{
  "train_examples": 50862,
  "translate": 0.12,
  "method": "simmim",
  "loss": "l1",
  "arch": "preact_resnet",
  "norm": "batchnorm",
  "lr": 0.0031,
  "eps": 1e-08,
  "precondition_frequency": 32,
  "adamw_lr_other_params": 0.0015,
  "batch_size": 256
}
Rows from block 5 of a small masked image model, named by matrix and row number. Rows with one number belong to one channel. Each number is 128 + 24 x the weight over its row's rms, rounded and kept within 0 to 255. All counts start at 0. Numbers have three digits each.
Before each channel's rows are labels from the 100 images, of 14848, where the channel reaches its highest value: "strongest on" is what is common among them. Only what is clearly more common there than usual is listed. The data: small charts drawn from random numbers. In brackets: how many of the 100, against the usual share in percent.
# convs0: first 3x3 conv (model.blocks.5.convs.0.weight, 288x288x3x3, each kernel summed), inputs 0-143
# convs1: second 3x3 conv (model.blocks.5.convs.1.weight, 288x288x3x3, transposed, each kernel summed), outputs 0-143

strongest on: rising (83 vs 13); grid lines (79 vs 39); dark theme (71 vs 30.1); histogram (43 vs 7.1)
convs0.138:146154144140110144108132158086153131114154155110136099122107141172130160142117104101106115128098122126136145113125119153148127151126153130097144113121127070166108135136121096085159108119105085062126150124125146102130131113151114122102145112133141157116064106135103100207107143140124183140133156142090144143112120135112158117097177140128109111095141112157138123133119106130114111098109152143124107190094148161106132148002099120153135
convs1.138:139118128133115100122170126126108136090176126155122121095127115129102135123151133098132137135155128144155080112154114131145146119119126139147126134138130129159108070130127115145109165116102196114135113141193146114124169106116119142108163137121116090131172071140100089108136087122101117156105046117165116146136149113140135125145103107133155094136155152146126115093124120138132108107161153125095137135150122121130142158073149114141152

strongest on: horizontal bar chart (100 vs 6.9); grid lines (75 vs 39); items: four (38 vs 13.6)
convs0.120:103138117114155119149097114138104169107139157154105145156144113117116115132137142139115120123140132111099087096141100100118123090115099133166127180166183132149106135133116096151099207181121133135106116154149113143139168132122112139102142120143102119138134172105133111138147149132153133106165123105166145160108165160107142118139152123139124097156121087107101129125147149076115105088082143104150117127101118117156131122119118181110135
convs1.120:138079134130099150128147142102116103142108128128115131087149093141098102144125109110141103133062133109154125121132114109144120125126138144138122074148110167104124192135137132120110125101132098162137105123117172144110107118097109140131146103093125111119144121119205128156115110096110140107102126151135139101127099184114106133143144133144111171104126117135104108160121135110134135123102145114184123114150104124172096092142118121123103

strongest on: step chart (27 vs 7.4)
convs0.54:150137146097177129117119132126078140087121138170147112137103133145145161111123114104089116125121129116142161154140125107102104185135147143122118124187100142121113158116149109103178135103140116092145151140113096114144135097129139106128110116136119133128101120132108149115127129087105135146078132130077099121121116125135111159124116102095117116113107133110130096141112115139178129117101089123099104156107150123102148220118137140140138
convs1.54:127134136161122131108139085089098189099167118116159086128163124096107123110110107144134092129171136124152113123145113096145077092102118103155144145179125121110126123093110137083123166179129119149109124101145155121120121128129117116114137118111069111119110104117130106144115083140128137144106128137124167115128112137113135142141135105129147139133139116129129113104112132152123116114146103137127142131108157104179105241091137111135160

strongest on: horizontal bar chart (37 vs 6.9)
convs0.167:137130149145156098122087122111132170192109100119120098177173100155146102123124171119108142114124127146146134146114111129128145167107151148141116089133129120139119096112113106132121144187081144146153136128088118073139165152112165164145135132116126108147108070113035150154092118128112108139117108133165129122152114133106122184140133143170152124110143133112094117118185109177118148130156113161073114146111098125110133122122128129163114
convs1.167:130124138134158117133121152099152144057121119129108134128118136137119144150068115164112116132076089161080160124178128114109136095108134103138142119113138147125137158111103134117165192089133105107150131119142147183152143147127099165117131138135164157107127159154210058133144135153140174105110133118058114104134166108126143145141122116103121113080178150117120132123096116121132095136124123135143128093137120115160085107122110111109132

strongest on: rising (75 vs 13); stacked bars (43 vs 7.1); items: three (40 vs 12.8)
convs0.222:078127138184103209127148121217102140093142156111097115176160156111128107087112115103114116143145146149128114149136160157133115151127122115115133122137121136160142137121107077119141072134131145077160121120155078089143120109136098109115113108112120121114126118145130118099161146130131145132110162168069105160174133149080102113160129092113138114096114121137155150134125143099119139134135078116097090132112158129150132107121082136120131
convs1.222:117129091140125128107095131170158170111154134138116144079106140105112108122140131115091119127137133136151111153120166102122121098148125139127104155125151161135106108099119136171167174142109125131156130146100137115121085136103160105078168136100144139121089099146096106077127122175165103093124128144130146134131154079128135162088148095118161165100128126125133126109161134127102120153126117111104138099120179123152147141128061171133112

strongest on: step chart (35 vs 7.4); falling (33 vs 12.6)
convs0.193:142077107117128111114121147133139163084197148125154128156116175108088128147072164138117097143127114087105167135127106144105094119117132104085163141123107135141118140122136105083115116157178148114149123126160116077099128115151162171119085157163154141147129109125147117161142150166123103089094130107100114146127140102122100132151105064105168091139134177100109159140116149141152122115158137131147094088146164134119120125108105098107130
convs1.193:109146146147169129141110142108100101125078117122132122140097126084168142128137175139131144192176121165097156175133134117152139134092127129130136140109098127133105127109090112131132144155146127052104128108113167141115138109137111137121134101117140119129135106114086133127115138120090113180206100143087134136124137132118101107161117126113100171127175155130143154147160133100146134105076054149138132150130109102157121127129114161160111

strongest on: dark theme (95 vs 30.1); pie chart (50 vs 7.3); items: four (33 vs 13.6); heat grid (32 vs 7.1)
convs0.241:105130132138132125139149110140113135115149156122123161115126133075096108146125124125132103130134118126144124105138120153118166130138122112136115168096170131142169160135134093091111156167072178086109121109161131134130118135113129110140136137134144116117097110131098161084117101135157125120070123105103126105130154092115095144134207059116131111165118166177142139119079121126162113168141093109139146137173148118121139089124141129124106
convs1.241:136132129117096139119159147107141101090155114142116151103126150107096109089122137121120122170127080162131135143100131115129142128165149168141114136114165110123133163117158108162133094084142073138146069108134122108106131148121140133111194142151121124138099118126081135117132134120094127153096121172195115127112150118133125105151106119126116111122121114115116128139133159110171122098130107174135122093098119133095192148179182172115146

strongest on: rising (34 vs 13); histogram (33 vs 7.1); bar chart (29 vs 6.9)
convs0.206:149106107092130090122101130115091133130149149150064159126134103124145152130137084143136146158135127131094090132136152167129132133146134145134138159106109150119096129169137109135099149139146096168084132166112114140139142140136141124124101145126143124118122151127081074180109110111148135067111186091082146119118100112091116129094126088125158108157149179138129109120135143127156159100100124113124107127113125140138089094095139104161110
convs1.206:113135127165157133138154177183159139135114132105152158144096140127131121154100117167130122071095128128130169155106125117158164138100146138120134146142146103133157125140123144095160146131139166082119154131152129122163138148134120160142157137123082167141095136102140179084131156131131132150143111175123119137156116124133125138124159168117142140138143112109105129134134112150124121146106147122107137143184125129140108131122123133095118

strongest on: stacked bars (94 vs 7.1); peak in the middle (35 vs 13.2); trend: rising (33 vs 13)
convs0.5:143144132152113107126092184109104140132142135132182104112114105086138112156137154102138115152078106117095124098130149154148119157111145128132159108083071129138108148140113131113140127132128115146109119145113098146137131147140098142131100136157163078091121163121115128145131144100121111130089146146097211104143082161147098118141136121126151079124125143125126097137137079180104132113157181114122133124152135101118092090145132121117118
convs1.5:137126157115114127127110138126192093133108123132108132120107158164090117117144150124122093124132138120130139053148116172134101125123131134138164128140140094150104135132136135136131106131113159086143139107179106144144143150131126117119178106116188179145135158096153147116180103120143137138132128120137163122120151107144121109133149128130108122126106135127118100138068124109107140134121074112136109130118106117143157099181068115122116

strongest on: stacked bars (63 vs 7.1); items: four (33 vs 13.6); trend: flat (32 vs 12.9); bar chart (29 vs 6.9)
convs0.237:104125140110152111121148094121140128119128121137140119093172163152114087156128153110119124176082153090139139150113088126161150144134095124156176096137115133093144148153129131124131156080081095112141156117108160153140151136122140152108112118110150122108141116144125108183052122122127085148114112128101145088132144065152132090121127147125104119136100093133199129135128125156129184130146121137129146106111123113113142123121147101133128
convs1.237:100147121120135155168102155116120157101141131134132135153130086098122163104044151132122114107095102127120157129085124152113143123122094120118119148120130139212130144153129153125102130096094112113137123138131078121159150088130124147123129105098151125130105070068126125091090134105101136101165157119174136132133105165088129121118154139127157141114108068161168147099130152115133102154098153128143111145089067111160111150107099153139133

strongest on: horizontal bar chart (50 vs 6.9); pie chart (33 vs 7.3)
convs0.256:110131134114122132127138115149110103100150108106148100101134150143083100095107129117141072146132163113118159100130107138103119121151142124167109146118127141113145124138096121123136161102126092122123116117111152083128131121120120114120129139127146131141130108164094106087121116139110117144134086120119095122113135093098108151126152132041127221053154172137129150155135096115164127118168099156130119114129145154149143121147115105098159
convs1.256:148152132116154121158121102102114138109098118009124125091098174153128133128112119112106147142123125132121113147127146139140115153113098142119123128115114112106101113113143131137077101159099183112128135126148158108138136130149150125154095120129111151116105150072117165103162122134144128148118125150147102115131135096142128126148139121070098061161129109139116109118058118140135117136147111105092096138110110104118130149123119119119105

strongest on: horizontal bar chart (66 vs 6.9); items: three (59 vs 12.8); ring chart (29 vs 7)
convs0.11:131147122167112148148117192158156154140132149110152147132129175075140151153086106138143146081114115138070132111113192142104123113122148129154130123115147104068149137143136138104154145137104104126136146135149130109172145131099138111150130106105140168135101143142114105094134142128098099114174137155074136129130151107130124122149150146124125132149155165135124109132112097137152133128104138106107154095124146111120120167122085096133133
convs1.11:118083123121140103153148143131132154153122144139153136102109157157116136139136116145126095118135139153082135116096118130120103168118119112122128180130134103133091114154123155157118207123094132111163099179103132146163151126127123125135185110142152122112109163098132111139098137121128096129135127125216142142104134122162143123105086130130141142134126147148116140124113116120123114129150099087114149139138138120119128154137083110131109

strongest on: step chart (26 vs 7.4)
convs0.157:136128111113132120131157137138107110093143098120189103157123129140119128150133136093082094142068134109139142103133111187137097093178118118073118144126104169149085085114174112176151109136156157137141130139143132085139110131142134142111133152114145143141123105121114168186101121144112146125080118107109115150139115127113154110129124061119124099187130104130139107129099172155138141141154146136132122090132121193128135177084118126126109
convs1.157:114128128106159099141146119132100134136110117081102141104134122097145115112106133113092141109135121148104128165143129118103086143099126143133150133103112118126134106134139105098092090105127089079116100117123134137117128105128171124122105133164132106109095127144114107122141112163147121129169147126128167109117123169108128143075130142165116187077119089119141102144127133068094139124137040150121104119128146105150082106145063145128153

strongest on: stacked bars (44 vs 7.1); items: six (38 vs 12.7); trend: rising (38 vs 13); lollipop chart (34 vs 7.1)
convs0.216:130130087120164123121178083113154141131166090141124138138133139130122143105164135114101141151108131098129124115115135102151112141125120132151160143147095180154118111118115155100107120128213102160127105115087106137129143107141100086096117091179153129132115125125127096121172130098130163146118116159152143144114141102130189104108149175110207130132111112141123106081099108158168105165136134113176113135115126156125101104103154151130131
convs1.216:141127124127120147155136136109139125112088095152131111193143084143126104147113072102132118108181128129118112162091163106113157141065116114143144119121112180075137138115134137131109102118077122104147135119145119128178130091092131146120078081105138147169157115122111166104078126126111101129110170138161109155082110165153154116124080139120161137133144154125094112156104136127164149094123165105120141120140139119118130150149090096088098

strongest on: horizontal bar chart (100 vs 6.9); items: three (48 vs 12.8); items: four (36 vs 13.6)
convs0.80:115130115139117117174084156140134150128121126117154214142199114092111158096111126142130137102120175134092146113091127130105095115116102163143099138137154112096106152119145124128143202129143139135116113152155156138166134127120095127139102131118129127120122137129109078080108136116102069054197134095061107142132139166154116133111082133149119112106096132148070105130130132089076137119133129124119117115123127122147139129142135136121133
convs1.80:149103141103112147141161136119135139165105134122126147126204132132109107127138128125128143088115105127131142152136130135111138115110131129156135156139133134086111129152115130124113178128118138096102126145089113125119141142118114126133130138176144121133068120149120151135038131105120059110140113099231144157131122125132152135114103128108159119144154150120123134126118118108127146145103113136137148136140114123128121150110096094091125

strongest on: stacked bars (44 vs 7.1); items: five (42 vs 13.4); bar chart (41 vs 6.9); items: four (36 vs 13.6)
convs0.46:120141116133103091134138110107147120126122137125162135182114121120119143149130122110106127120199118141126104116110152136180141092151134141115128130134117132174149162131133121120127112107148130144093116127106140165131131116136121126146136144168136111141132145132092087137127138098142158105067135119058145171158123111133096128128077188103097113107099141141165118129129144124125114141125125110141131140109096088095125124112146138126138
convs1.46:132139103102134117103151095151122071130071144127109131132132131151169117134121097100138133138120098114170128122107140111129109121134130137185131157133121142122140153112114142118110136161070107115164131123132115092105136170134116128091134140105115138115047111130175121132143133136098112169155189145188119121116135107099115141147150104085149144091123151141110138117115175132127108133149166120092144114124147158111180145131162158082134

strongest on: rising (32 vs 13)
convs0.49:113123172153117137129124109155138128140139119118136137134124152105130153187157129123087139140167130121092137137113135132122120162152130138118168149127116131142125123085108146160094107152152126123128107095130178127134148112148103153128083133118127144167124140107120142111126130131142141124136093162121132162163177129106144113122145128104107142142077073142111159148127149127120070130160142070150164111157148153142139154156118115115146
convs1.49:118120110100154122147110073131133124130134079122161142112125131186126157132117098144082132146137105123122177133137154154125153194132153090132147132115123140160107130084162125117149136109154133171130129128132137112133147122164107121117112130124129133187121119122136147133113119119138135131111034145135111130153097126122125108122173124108109109129102136153129129110134140119122093133126111105101129129125127118125123130122189143075118

strongest on: dark theme (75 vs 30.1); dip in the middle (57 vs 12.9); histogram (42 vs 7.1); kind: area chart (27 vs 7.3)
convs0.28:113153138153136078134143131131098126111109137128132146147097133149182091147153125093107098132180126133124159146096155149123177148127119114153140125102120088118125139170117134160164092156151142151128149135100131130117135165119157117114157098122107094119128142124102166147127106118149137155126137145124166149149127141120089107129156143126144104165142151089159118125139106134138124101145123116072116119109103153131151119098130144140157
convs1.28:123105100105096116111136139113135127167138130140138071124142110144138134098138162117103107120144119147137118122117115121138123113102133112153108183123154112195152117130157130141089128068104065127154102124068166116111139110110140153192107114074135096116155120089138102136126121130108127101140133084167158136106097109113139093110115131137123130119120137134108134127169139112121110154107099104095131157106163107147110163135094108162116

strongest on: stacked bars (25 vs 7.1)
convs0.127:158124123141099158125091142100147119103144109135131117127103124109148134137143122116119153108142115132083110139109143137018162132128133131129155114109116135100130163128103124114125111126125140163120140103128118114104120129167101123127107142140115083154158105140062066093038138147144199060128127124082108123131137139169118119100149149132132138121134122104144142152148158121152118164145163116083141124121116134145147163169115126119122
convs1.127:108124124137095142150115161127117158143143119122104132144105173152141190118071111139135122160091168113091131104091140123138126158166160123095139106135154151139100100174116137154149115069127149167121113135109118109102131106140155148096152160091119153123117152128255133112188142136146142105153175137168127151107165160124139110144127144146131112116142141153198121144118125226132158123116127132135096116116119153150133093144147141114120

strongest on: one colour (90 vs 53.7); dark theme (85 vs 30.1); area chart (52 vs 7.3); dip in the middle (48 vs 12.9)
convs0.112:103113123118133111135134140158114137136137132109100082119088119091097135188140145102105131146165104091145156127091139131133082142141133137083106099162157164170109095132127109120140146171166142120096140096124133119144120120115128143117124175127137144107080113141139105125121144133057161146094130097061100116128113108116144145124150059126108168100144132147143161125128145143126093094109131131141130168130132146165104138077080100109139
convs1.112:127094106125137153128109153116113179137188140157121102152185130111122148162134112098150141130068124141101156147138133141139114110118107154116145128119121156102149020102134160151137113136136123117158175136127148124128175135161133127111172138162130146116154122144118101141162152123124111146170129122156108147108147125120134125113114085142160097114121151105147140146166116098138183100140119152105123136115130134107164120115087131126140